Rows from block 3 of a small sound classifier, named by matrix and row number. Rows with one number belong to one neuron. Each number is 128 + 24 x the weight over its row's rms, rounded and kept within 0 to 255. All counts start at 0. Numbers have three digits each.
After each neuron's rows are labels from the 100 clips, of 14848, where the neuron reaches its largest size: "strongest on" is what is common among them; "loudest band" is the band of the loudest frequency at the time of the peak. Only what is clearly more common there than usual is listed. The data: short pieces for a synthesised band: melody, chords, bass and drums.
# gate: MLP gate (model.blocks.3.mlp.gate.weight, 672x256), inputs 128-255
# fc1: MLP up (model.blocks.3.mlp.fc1.weight, 672x256), inputs 128-255
# fc2: MLP down (model.blocks.3.mlp.fc2.weight, 256x672, transposed), outputs 128-255

gate.12:142110147131109116084138142158125130083093122173106155178136123138066138133146150132105131052104128133141142122124156096135136125184099117135130125116134099149123148126142120134132125141155081133124166113138116141120083138139143148124149133102088112136148126117066122141139103097105125142118146115119120117167162163147087149154062131083143125117174103096145143147130142132126144093133
fc1.12:132143182108104116132114102172134148106143129140138124135127123106096109160092100135164110075120103158135176130112116143155119148132120085090123108145161083102133126115125159054169114146169116187103131083140146109166139093090131148099152123131139144133154141120078125119130145100100144158144107125125102151155118124130143114109093126122164109122157125121130111163142122095089142117146
fc2.12:127120097169141131120128172104143118122084140136149168140105115117104152110139105124154115136090141120117140140134131153118136087128154102149124083117151136144110109162167139154109104095136164135114100170181143134116112136101171133174102120162134179119084127154107166123139102138138136160146117159133098117120139130153118093123101115161129107118174109129137106155131099112148108166127
strongest on: clarinet-like; melody instrument: clarinet-like
loudest band: 1000 to 2000 Hz; 500 to 1000 Hz

gate.356:167157136085151147094114183164145131117144140102176122136147164143113136141173159107114160106122169120100102129119121104107150115130148152098117153141113109162079104117126205099100133107146122068159101129135114080123140107106093111135131124128111146160135152125114114080154108121130127128115155124119101132112149181121091147128114138093114113110106104083110129141112154128156132159124
fc1.356:156116090102131137120122130166164160147173146090156096122131126139155114136144149170183187127148155121150110092118150120083115139134141109136106164143117104163101125123100168117078100103126098070157097099164146116100118131112097111101156117115101110129138108101132152121151124153166140150078133130135113103144142143126095078118147132100112134126121145089131157155129136135133096136110
fc2.356:121145122132117124158121130073160116134135197125135124150118140081155194127139110131136127140107127100124111121113124116124142160124090153127118121108149107130171119115116113156170128090101145162122136144123113103190126117114071098091141123102152129112145142155108109128108108124152136112138103117146152185087126144121081123139175121128132122147112115145100161143127145177135142154112
strongest on: saw pad; melody instrument: saw pad
loudest band: 500 to 1000 Hz

gate.47:182158103100137138108107129142165145126120145128144113118094129102131111120107166149136106172176153112133121095123098119135131129129129133148093097159107164136131105137142127168115098159107136094126140100150119102034122118164096159106092137116158144138138142106138149146181142101079112107127103086152143135130130100107113069130068154131108119112138162163120178132106126099183145091092
fc1.47:095102114155158141103128120120143124153124101153163107155147143082114151128112134148124157207125094123103091122104158098086133140132125093133131098161127167111151158127132097161118142127119097142149151114122093118105131115137159177119105105108125162089093156134114109134137122116082081074117067128131108086134177162120143125141135139114136138129148131165163162128132148108171078089145
fc2.47:087148133138135100134109125169148165091109128160145133135110151122115120108126125159115179099131164105160185129116160174095158129134101147086138166110111137130132137118108134146115130145100167120118133151095112123139132147113139129130127126128124151128138128132112088126150082130054166104153134123163116126108118102111120122097105105109164173129159104137104104088115088179102145106140
strongest on: saw pad; horn-like; melody instrument: saw pad; melody instrument: horn-like
loudest band: 500 to 1000 Hz

gate.221:154123125120118108105124162105127131140160106131132109107133142185145113136157136089104116087122110141137122147093118109100136124106143112133101096141130170130106119146165092132210148134114147133149123117117102140093156127146144166128126129132103114134123119118125129132127134134122132076170126145154158122113130097110175084144090119110129139167141108180148109177110141150115104133112
fc1.221:147157185094142089171151147124106120133124104158167111149129080101144150119105113138128154138112146133086144163163150111114160156135138088126144145072153102163106174105105128115082142172131158142139098088124097162126133094158106135104114121073087149149155105120130134137122138113082130150150187127117137111166150098111114183123112135128153076107117117114095127120120092118095158116136
fc2.221:104080114133164086086124096115156154112128140104125127145128135106129098102143168114088100128155124111086101182122150160083127149159105153126186128095139111109132126144136166148150112119127142114154150154167154094174133147109121067105122130168108146136123164158116138127129115130110127132127108087076102150168107105143137090160170148130132136126157086115138109158119162139104117087126
strongest on: organ-like; melody instrument: organ-like
loudest band: 500 to 1000 Hz

gate.510:132134091147086159086149094076154160136124109166139117152133105169132172164149171079125149153154122093122150107127130113112155125092130091104077146117111135143128144133137124092108136158090159152158143086103122117135102105121105147141109153148138161097124131129122129139126124082149187122139118128123129087118132106113136094147165111152156165129136123152090123139087127163125090148101
fc1.510:146093140134149107152114169164135127136163121105127111095117125167156114128102087080089124112112100127149107212112116123118118099165082142129157122156143151112115190156175117133164141152135122079150101118133105151143123069123122126128118143112153108134111122193124114067110137160167121192092148144122123152118098150118077137142123140185141117106102138114113108127159143120140117115153
fc2.510:112063114113126108161166122124113114092159127091141112131174169102126148132131119129114161113149151133127151095138118126089135184124129103087149149140155086107151139096102108139114131153143111127142103138121132095127143122120138130136160178081144119156129102143164076177143151148137121104151145103129154142115146135085121109151135169166154066141148131118152149127143120122106098138116
strongest on: horn-like; melody instrument: horn-like
loudest band: 500 to 1000 Hz

gate.26:136157128107115104130150083136137119152160081160156128188116140131115089141136101125071139099161098132102159142159133116116150125117121159154135119108137132110112144114078110133128123098099140133129139091114125090114119144124111106125126104102095138117110123090188128120142134133124113146109135146140115157142153152120161130140142103188128139106128094116109117128144129104138099110113
fc1.26:134162165146129127092154093170136115101092109157154157195111111125128096090120130143108130104142091140155138100161152103120129125171122121152134113068151128131111141114093084146111148123154133137132141097133130118100172140105128090073114060097115149135119134105130113127184120122124119166087127157137124148088112153130168094100179156141107119114120103112124116111151152144125103108139
fc2.26:085150123131113113153162123101134146126138145119153108100130142141133131097140102135092097149099156138156135147114176143134166165130088105110091140081122148101094124162126137151143113103132156138134118167126106146115094120132145145112110149140139134135149101145119157112092169140168107133113123129137143141178141142128142117136162152148196162163143142145107136069118094141106143124115
strongest on: flute-like
loudest band: 500 to 1000 Hz

gate.364:128152097124137147141129160083141157150131144126139104092171103141166113140152112146117162148131128130121175149109135092141139117104149100114119122164107116134141131141140113135123192100143101152115180109112064096125089153148142160141148152145174111157099134104123140117094143122107141150145125182185115121147075151174158102149117124115087105143112109093165156139081121107127157158123
fc1.364:141109121121119139138144150077124139122128121146096138106203097101126142136138118100103151060146106123105150147123129147089141112128165126099140116134140128114147161120114118109157183165085086103099131129106151158113098094125119135092156155104166125147123152090124121121132122119126095109116085181207157111124079125153142127123135098129089122094138148159152121128114102103118159129124
fc2.364:165133162114132119192158111138088103103166109109111111119107074087113109132117128099128122150147141147132085145145107127149113114126099112192141163120122121097094119138134089115151132104136135156087182127119116115127131120158061133144113139150132177131132157139098086142121148149121141121110150131104128193131127137151138125134127134090142123142117127145126119193128111118104129103123
strongest on: piano-like; melody instrument: piano-like
loudest band: 500 to 1000 Hz

gate.350:076152110165130118178135145125136109123125084131150106142097084128145142105194115149081109149119153099117143091101117128072119124155109109089101114140157124131117130117140181102128155120128137138125169112104135129157114124115134096120094085116088151109123129099114122090132128148107148112141127101157149102144121113146156162122142111174140087106137110198159127158156072143120156125092
fc1.350:071138112165140115120119135110162114115137130118127132134127162129141176093129082156079117126145157116126102079111119112092124103154162119076099144126112162133109123113139151123123106075134135139145133142083136124142132154100184117143118109079111145125149137063109138115124126131136136075147158102111175133143109127188140140105140118162150059109130115182149103127152123128107117134127
fc2.350:165156104139133144106095082104118123120124094144127116139156088151128110133111172141135139109107104200144126123154139135187086139127106141109178137099112124151151118099116090124136131119158102215088127096132115112133137131129116147116112118124138130135125113137118138100139120178076122073145133104123136082133160134093152150111138157113140209135164129089092148097123140132117113110134
strongest on: trumpet-like; oboe-like
loudest band: 1000 to 2000 Hz

gate.423:130117158098156174153167113145138143136152086144103131142150132143101116143112125108198126117144151159143126135134182090116108119146096121110085128142127115136146122141140120135117097104176137123126131154099115101096139077158124144148114108136127113143142124135184121124143124096135124086132111116135116095134095129114120090160102117138137111145125119150130124131174162160138124147106
fc1.423:152117113187121137125145134154123122116123096129125102096107106097146110143115134121116120140162118153124129118154130095125128142118112105127084118102127123151106145081142132098108188100172185125134090122148128167120137100102165085109140166099086124125123154113116139084113172171156135158128147087165130172097160146116205097134154102111165148142067129107167135115148125118147076119153
fc2.423:128129105104127118150119119120122116139142140124079157087080141141127102105164123154105128118132123125145116122141139100114132097085056111158129120129097126176143143091091116135154100136138142131110141113107154103130104150133082114131114101069126087136116130130159161127125094112138124139132176134144110177150171092135120123133200124155135134093147086125121086123174116146119114114127
strongest on: trumpet-like
loudest band: 1000 to 2000 Hz

gate.387:131132118077145127115127150140138111118148129099149149144091159092106099162133143136164134087108102114140107132103147137165119103094087125111144105143112167134155120148144134114152165150111118165107137141163109148161179117091128120134134161127126106154137129155136147103175119105151130151123122114133145122119093138117109096094131127129183084117104107145177166148113104106140122155072
fc1.387:130190154104119106115120118118127121113137139092109127180055125128080151107152110096153129140147123127128159099129178147141092127109135096151134182124123104098159138121124125142146129134116104100128147125081139178173088058121125134085138153116150126155158182146143125129104102100126113176085124123106157136126109136169122100164119188153133103124141153124142157130102134153144108103121
fc2.387:100140108128120113082157150157132135068100136159115119101119122158137114110141140123088119135162175153139155118136165129129164145129124124155137120142135086120124147177119152149132097150160114092141070153147128107103094106127163162155094105139136141145131175102143167126137107108151146111102143137168109129098139129159147138097143164103146190107106151098146126123136127113078137142134
strongest on: clarinet-like
loudest band: 250 to 500 Hz

gate.5:148144139164133110118092144151070136127126149081117128157122137141108141122156125134153120106089161102124125124138128144130076151078143125092137121166152126160084153108130114165157161081119118115102108153145112099071127161087083158131121155167137112171112146124176141154104142166114089145117157123128101107099137103126154107141148142140135124109132095118125111126119117090131100123127
fc1.5:126126150112117130115128157123058126119140181101090078145107119097141135130130155142158095092104170124112165106152158179125113099116167139156108091129108157131146159143164167142148112096123162166101104117124101117095120157136089132123127123131092105134124119123154138133112125127145121158090130117140121100132165114169128151188141139140127163116156097141160070172121134126179110125142
fc2.5:132140106129137158115152146110112141122146096116141139166133142158109182182115149120140121152099071135156153094135128145135143182105138142158100184094114122089144150140172126116121089156068112127111140148137167118134130150134129106152104130154104138145143095130118145134159133142135096100142161115149112147137157111139151167168113112120127141099091124121142126126167127112144098130172
strongest on: trumpet-like
loudest band: 1000 to 2000 Hz

gate.103:126142131160137141171168132171112113139128110102126181122110106124158089103111131140187092140108094158153146171138164098115153119144148140098171139109084116096119105123110158120103160149072111101143084107121139119145152089154151135125150148167123140092084102111133116104124089112149126146125157102112107126129115095130169148152167151132097153058113148118109106117117110117160139108125
fc1.103:093142164072159160159143135119119120108128113140108119128125119153114135127175112133155114123099129107160120132169159109117162118115164088141154117105105128132104151140146144097126130158087143120151136136145095094117121137130096119141142128074116154111069148102133107074110112155114138118126089155105121152146121112105131120168128121140143170089147113117145127107104096094112161133082
fc2.103:129107112124101085181118155157141110115147142143100099133153099119079106150112088126088114084137155131108126114100125148171120125133142136100120174167143100133173118119117136129146118158119133145147096125162130127147102120136145106133113143165136082182094161122146116147118174126135141181143144127134154112079143096100095130147113116106129122098109125123107092134173125118172099064151
strongest on: horn-like; melody instrument: horn-like; text has "noise"
loudest band: 500 to 1000 Hz

gate.671:122090179152147115126099112170161136167133130115168136149112144099154140128144148088116108103111114147189120131141150120082116177133137091121119098122139120137117190120153125133144131136138100140145155108089137147141141117113104143122147179133136096126145155126091107115106101166101103130122101138136155173126136087136165132137137146137149096137103073104131142105118148152140132163127
fc1.671:158130106104129096127192137120108098120113168119138150117174127133158096158134139188142101112124119093092181131129128099158086117121128144131093131138070114117142098118149099147104094118079131120127147130176080126139153139122124132127117108128147151150133110161149114156143145125145090157133157127122086089131124110153107085153120109114112127103145140156160127118151106099155147084088
fc2.671:154135095122135161124116106089140067128114106116148114122145119109152089114131085161175112125127146128117127103142117142095120101115126147110126133101130115162111111128082135129128127124131142124137114123137142132165107139153147095178140125113153146151121101132147079138160108123141102117139104147101120116151076118149139092094087166135108146132102110105139113125151138134148082099146
strongest on: saxophone-like
loudest band: 500 to 1000 Hz

gate.397:136138139136109149091092150146111151090126126117157127108114135102110122132115124141128186076175125162137132131054133117109147190136147140128115140158119141122142121137162158106049147097114184127104131138145140111102131143141088151159158105081173154115109113108101117130119142092124097111146123105119122135144140134105155130111130127153120165135108152085090094136085130112110121116141
fc1.397:129136101135138148117151128153122126163139149153149126125161121189149148105140157146134057147111132104125136138140124156123061103101117108149130079136095110132142131147140124128155133108151099144159152122137136125144135104087130093108145158143133111143141133123164172115126144146137168147116122086133102132144131134138131102140097137138126136139134104155076112137157109154152108162079
fc2.397:169089103153131116154163112127107152140118131081128122183128154140139140114163118136118147126081118118153143098141096096164148138116094117130147109168165121138132134154156095173125082136166114079112143134158139145129139142172140136170163109123124113115140096174136126133130120107181122158138133133146113119145126135164137141108111078074119118118135161107128125067129160128146147159115
strongest on: piano-like; melody instrument: piano-like
loudest band: 500 to 1000 Hz

gate.307:137160126157138144119167168157128091107150074094130113107119128124147148119152151124135109072129117086142190121152105123110158162122167148121113095140143133110094140161116122095124082130089145094144122124121172123124132136156151129105131145121090102104086131146077159122152130146112145106144109129095097108127190105129158139123125129132111105143109086109124134147097129122147131157165
fc1.307:118084103102129127126118108119097135157144184144092175184131136170119111108149112159104171154138141144122102117120162094134117060168101129135131159106149143152126131106161150154161122143172105154108150143133080138144133107107120133127141108147164118118139119091150085131121141156138111153133138127160136160121081133102116113132112116109154142125127136157108110109134125134124117086119
fc2.307:154139162179152146193113107111150119130135101084152117097141116149134178100104139106140128111127150119152119131153130120167113127120138114122096140134153136127131103128130135151103098148135110120156142128116198140159172169157091132119124172133182126150167161124105133126074141138103133108134139106147147109073090128140127141116121138128102104175108161146158133107141149106118132146149
strongest on: melody instrument: horn-like
loudest band: 500 to 1000 Hz

gate.128:104141106131140118117114119115111129160144134168133050113146140119087143098095108138145147152125110128131115156122119104153154089146130143121162104113119162139114122133142120137103154076107132186108213137116099132165073145121130188093150079133139142110163115066129110147139101098124126137135155144152114109105162144157157112078136140142123147169132101105161091165069139159103131127140
fc1.128:168112125127125104100125123107160188133150174120087100136132122135156099130113136117149131136146151174125146132114116132138170144159119111127128133112115181130082117147129153121115103167097130097155111141117126131122121114132091180102128135147136144134122076079141147139122130100131119105166188116156129120136166109124105099133123130101124124143178131135058116158124115152139122137126
fc2.128:114164120135111151149114180111132096103159080113125112137107117194106157097117143139070146145127118127119109135129100140134142153132124119124162144123157149133142071102126159120137125192119146105123093120110088166099153111138091165136124168179158145124121172113123089123157138128116128133132119130122130161131134133163138109116137075146135153103118125110119100150159164093125124137091
strongest on: horn-like; melody instrument: horn-like
loudest band: 500 to 1000 Hz

gate.425:128139158094107109114117117163139078084084118170149139102133182127096085112123132154139160093153089107118122112073136162131170125134119172137098080113104160145127121153152117120091145075119102149158180144156174118119141097142086162114146151152160106088129136126141117137107160131130126114164140098110134097179180107137150104093108075140132128167116115102100102122135147096105140140147
fc1.425:133145121087107112130122138118122127110156176110093146129178167155157151161124149152098143132134142175131123127141104106128084143125173084129133130130131124132109132093116092126160113097130080171105153119127129145140113121153104154094139076121133112143128088100145151120116103122114140157137176157146144145165158123166119112073076111073124123169110130138082146143117122140108139123120
fc2.425:103138173110108116100141114126115149130139089099085128093104115120144142091122123128093142127102100128148164123099138122161103140130117059074123121110124144155159124090129131121104109154130145081117121106145089177111158128109136129141156129145118140143153118198122108117110116140090114107121138097141125114123130129141145128108117130108141138120148110073160138150133131133115073104161
strongest on: saxophone-like
loudest band: 500 to 1000 Hz

gate.517:105126111117112138132135088158117134114128060133121093149107137168141122125150134115143137180115131176145142108107119137148136125084162140108108153143094131149098115095120137144135126107133130157112145096098113166141111126158117157084160068110076105131115134136104071129102144153083138092109128105069151177140112171104136146104129143102136174114150137108140109155114130111094144103108
fc1.517:140102103094153128142137162153141104138127118131109109131160117117141160101152131164135140087104115147117101103108100108182118128104161093102153088128122129058107104128153137123120118115135156122110139139134134151153132131156101194144150086111105135176131136107120099142127124136128103104117126150112154178112117129130102125109148131146146090155162108126150142130101164114079127126112
fc2.517:115099132124059178114098116127156114144137180147149160081132146120137129112123116141133093111081114121125174103132129139088089131080147071099150155149115108116135138136135103132138157162133115143112136138118165112161142156100129135153149128099128096126120177130145162144121128076137120100136147133151140135110112107127158152102144149154115100165150099118146110175130130156104154158100
strongest on: piano-like; melody instrument: piano-like
loudest band: 500 to 1000 Hz

gate.615:147125174096161101163130137136211081128093086144133155153127124117117104117133075089126152136106124136136126166078110131159097125104180099099153119129169111147111171118158135130090177156151124147130102102127170134139146115134129093116126170091135093146113142096074129124127098152115121097150145122113126108145133114115151132130102161118138134119110096118139129118126112131128081109149
fc1.615:120135135154124142124128133130142192163151129081192118107152137129103101174111143168095098162109129129117136112199132138110098152144117116125080130082107161136108091127138134171131120116121127138110153114075117114176138113123081141134163140145151131118136131180127155176160123095139127141095166147128168118125147085121164137141151103137128098130121168169102100157118150108101175167128
fc2.615:122133140137091124141103121117152138141129153184131113141115128159140130148132120116148113136141122122142126137108137150117155177130110111108155118125145096136106177121126098109129114134134134127134117140107117127146126155136136159146155115146101136155155141146101174126124129134159134117111154127126146126125106127164062131146155154113096110106094152136137119150126168136139136136104
strongest on: horn-like; melody instrument: horn-like; clarinet-like
loudest band: 250 to 500 Hz

gate.580:101134138093157129136130128124110127083100098110111155116162132148130145111121153134131079106119120174143141148140167119131128147188120127110164130128164140107115105129112115136128140173148116126118135087133139112089101135115130150137130100117188167178121138171138171133137130100172153101145125162137105115162093125141114130138086139132154139134095109114122154114105122083139100153136
fc1.580:097161173157137082170109163082110145130158125137119131120149150117114140124150104108145127126108138163104124156193131148111120115128096122145113109139122116108099113133127138168096113149115067129107187157119148150134136120150137123105145130101176184085104119140085128128135189143131152146123118121127126181133131110126109171142142123163100137130152152133104166142120075135115114151146
fc2.580:121120165126115146130156103188112111104112164125120131075100146120134163135139130137109115118163161101128164153144158133153113123126149096129107099117138174095125149108066162082109106126102110123151090124125118131126168144081120117124112158109158066144136140168131145139118139098164148044104156108126130102114090126115161132121138119090125158108151144141111097143099164125108138140111
strongest on: clarinet-like; melody instrument: clarinet-like
loudest band: 1000 to 2000 Hz

gate.199:138110080101138135151126110140175161164134145119104125140129137135135096140187118129097148136158106133109146102127158126117128103150127091168107149137117120069112142126121120091083172090105130135145117129107129135096110139127103181134133104152154096133110171133114092098152127122139131102133128113122157138147161119120147088135136142132116128130113160131100094102144127092114107151119
fc1.199:082148143181127144103144126162138080096082154137160131112117142151127136160130169105128132134148105149122131184140100122154115141139149178140138150154169149151132114098116158159133077145128128170069162102141178126112112141099111074133150136136138154141157101102134115138119118143142124140111115135125116131122123139115123139128113153093133167133153104094156112115113102133137137109147
fc2.199:164086136143169097116132103154150112142158117112119130150110179145134099135146139150156145119109105114138122132113139154137169114104146128136126131167160121124148165110085075080115121150122122100106114129130151107117117109084076142115136118077160127133156115137118115117143092072115122145147117090102129136090150129135135164140145119168142076128172128117146119080123131151140130097126
strongest on: piano-like; melody instrument: piano-like
loudest band: 500 to 1000 Hz

gate.151:142138147143127098081125158130132122086154144141129101113125127129176137113124179140147153120119090105090178126118111081163145149115117139144153129101128140142136154149141118165107137147155141129137150104131124126104120131083142163142103145124161168131116120122140163121126103097145111132141197112128140097110166173143104119124145126126092160108158181096130146148139133095130081079120
fc1.151:145127134139113180133145136140135130132081140110100157132106130148123131123126098139105103119101158138143117140118117150088083122130150100091134137135133142107132118120105107168102103106120122171117091171116147126127141104166132092136125110109083079155150123141104107131151146150082138129131091145141106154110092062122183138123141134121125105122117107112139141147133146156142138154123
fc2.151:175138098157128119161155122080106165146128135116116089153140126083116155101124140079148124117125128126111134113113069127131110126112119151136179094177126130084113148157127089102128165138087091097142151157131144153091138131095119175097129167105140087105137110170174132136123111138109141133128137131146124079081077102162136104139110107093130156130113134127066097179126139136147132124103
strongest on: flute-like
loudest band: 250 to 500 Hz

gate.641:147127143146133136125130156100139131088122105124164119084172125169082125104138113113122138123123151148117090109096128169133158117114128165098119135169138099134135147111115089110146137149153113133134123097186126120162120110146111178162165137096124100140136104092129152131145095115110140117116166157096114108119122155108139157127156089125165094159125136116147115161132143082098160092141
fc1.641:098115119112133124144140135113109150102159123115110127153114118116161090174128155148135134158137100117143145153127125139119103148116106121163141113120154152115155144118122173121118157132119142114078125138121138153141126111107107109131103127089098146074108108138117090159121150133141091161115091096163142108145115131116100129113105175147164093116101120104092148118129120101146151196147
fc2.641:112122132157136114134122146170145115090109122141118141141119108125121119135126119133147165114109136088094170142121137121186157146141104130114140102106119154119101114101137129122081136132120111115145141146073131151114142103108150120152111137153158126110139105101157122125045063107122118130101167127138099131117143091120109129171135139137118117141159142181144153118115104137119155066130
strongest on: piano-like; melody instrument: piano-like; oboe-like
loudest band: 500 to 1000 Hz; 1000 to 2000 Hz

gate.48:150124160179140128127100118104146126125140135146137101093183155140100116152146113089144151112129102162132167116135108125156144131101110121101147100124148123131104144130093139108102124141143141136173134096094133151134134090129146149115143122133151129139158105114110132123097111128141108150164183136140117128158107114127129121085140126149153115120143116154195152137085092165159096093103
fc1.48:147144140131111164122085119118112101129149150093148149118126100116170144117134112121168125118118150183127146121166131128196157099139122156109098147091150147144130122144129138099134171145123139099125130112146108125119090106122102122152130108143127109134129126097134152103096094197110113112154122096173153101132105130165108147116089179119148126114173107124109129130119112132088143148132
fc2.48:147135108152127111132129155142101119105088115111119174164113099078094102123101149186127155124077168129103149152162133126078096105123101139140116113109134147109145098139116116152132154105089127136135141132138128093110165137150107129127136138137118118120122095086130174132131095134175074094111149113114105152122117142143089162138178172134131143112121072111125109111156105088100139130100
strongest on: clarinet-like; melody instrument: clarinet-like
loudest band: 1000 to 2000 Hz

gate.650:125120106128101138112126142147167156107132143149155130088153151165155100118120123139124137091145173173160113114137130161131138083089141127117087111157117130139081134105118150106124138145119171108116069147102100135112099149155159113131116119132128116152133115131114128109099147146173128108142170125104083151122137095134070148126162143168177108112143158123138153146153107106123130102097
fc1.650:114129131139136136108126142136148175095122164124151138096143156159128099122146116110123137102173150177155123122129135153128166099091127141117107124154110126134083134083114155122108137136140138104110075187084100106107099130122138107115115104142114135130157112133107129108114140140171112099154161106102093166116139105126082145150172159164143118126161156143130151158161130130116124102111
fc2.650:119122134144113138126141086141144158151165134138152094157125127150137088116149087132114119171192117154117154142159092120118148152131118145143110108114131101129166128086113159128158102105146139106176194145145142111151096156117135137124171123128161190137172101139113126168108099120150099153134148156108106145178119162154118078118130154123157138104189164098122140129119156121148118144135
strongest on: saw pad; melody instrument: saw pad
loudest band: 500 to 1000 Hz

gate.409:121144150147116159105112115098139141156125126125116138164128203109111116124133084105076130116093132128120159069160098116121158096114093116156130082107122143194105099178130130127115129108120137146135131132105122120140139154161129125127150148137116122100133101128129144151145155119130131116102136128113113156145162142136147144111111151140161130127174148129105128104105132133110125168123
fc1.409:141066099127161157109139127149121162113094108117104129127130116133133077147074155127132131084136119151133137071097103119161173133120105120111139114118105159165118122142111135141157078162182109125139145099126100148113143150150176116150190083127101120183141117134126157155134157141140124127171121154122131130124087134156108136110113095078100152128094104131141123135127148133179122099157
fc2.409:154157122147149099106139120159109086117123153115145136167130127083127145130178137143146127129108094138133116142164135099096118091115155143100140075107168122108123111137123166123136146093102170116160137150165132175135131149114133161150121095078153098164150114109105134148132148148115111118092161116121119104109079079143099160149116125129167096157150118158126129125136114108110122147114
strongest on: clarinet-like; melody instrument: clarinet-like
loudest band: 1000 to 2000 Hz

gate.426:119116111121106127157155112160129105139130097137124143143137120089122143127131090149156121171110132142077147080118161148132182150154157122123115108194104091129106143145143165086130140124097177126154115144097096080071133122160113142126146155118103187159089123115125122149149098144138103101149155114161123183128138114128128115126105155150154153150118185162159099159103123129113103115102
fc1.426:135118141102132168094098141080072120139147111127146141129106136104121151115151162135104089097142112105187101138147145105134128141108127136136135111123147145156180123138148100155093127157153081127095124134143135130166140155121131107140126128128125086141155140119104141136104126121129133111111126149102119070127129097127133167149113124117137130107128144133102174123123144104154154166191
fc2.426:127085131132133168109134126109162126145115147104144103127132135149120108171167139116123134087127163122102102106126145175172091138119112127143120106135148113120124102155124070105162110111154118110111108149107100122083165122101137126163156070164138151124127077094123124089147145109149142117141126115148094141121106145162152089148112092150164065125135101139115186134120158150154125129107
strongest on: piano-like; melody instrument: piano-like
loudest band: 500 to 1000 Hz

gate.335:167129138144173111126152165143125162120146117117149127143117134095120109149143146101176115139114129118130112153096156105133073100140125124158151116117125114127152103164106140133137103136110133085118120132138135113132134160149115196115168144101090152147119120163153164123122135127134066117121110102114131123104168087166163141107159150085081147123130121120172116079118106134128156109085
fc1.335:119073129107080125174101113145138104150115121128126159152097106138146131131130152101138119104126124130111119114151129128153201117141146152094148184117139124092114185150148128136131154145145126088118181127121127132159114123100102107122108110123149088092105121127157128123135146096111160129133110161135108155117099157127133105189114140115097109150130113118109110172126128113128140129118
fc2.335:124076127106139107131150118110108126122123114164118114104091116099162130102145106142155124158149133148172127117072165132174118138102131139134156092161070123136145091119134136139141095108124148127139129140115119161164122130099148167174112122110123130161119187098122112095102133125133148141120155092121105121125122106151088115111147116111090087078131139174162135143104163135103144091152
strongest on: organ-like
loudest band: 1000 to 2000 Hz

gate.508:143065180138123118143133152139100128114141131146114091121135124114134119146121141145134144146146109132120122143158206157127131138115152130140136148121132086101152124168119104123133141142088132137139115146155083121099138125134136140125139120171175132131191104135097133098130133113091056119139178080138095101145155140083139141166125081115127142146086101136153134113139154135129101119161
fc1.508:138122140110132136140107172149140135139101130119141124107130097147122142120121101189096107160107123128163117143108078128175159149155154142154144089166130137135108134127112092143112136141175125150099099092090120086120098110159139111080110108107108079160096126084143120155129091115156157144153107154163170153134090121142096124101065185122141113076127121113132145132143147134114153145135
fc2.508:127099127130088130120111087123135129164105136136107151115110179118088108130145116111129153125148153163115110155138179091085107146128119135118100089071153144142149113180127075121114121136115142133146154073125116176092154102161102093103150156143144139115149132145120147140153158119103105155147123149139112162163180124103141129135099173102120134098073128174152101096167119125128154111115
strongest on: trumpet-like
loudest band: 1000 to 2000 Hz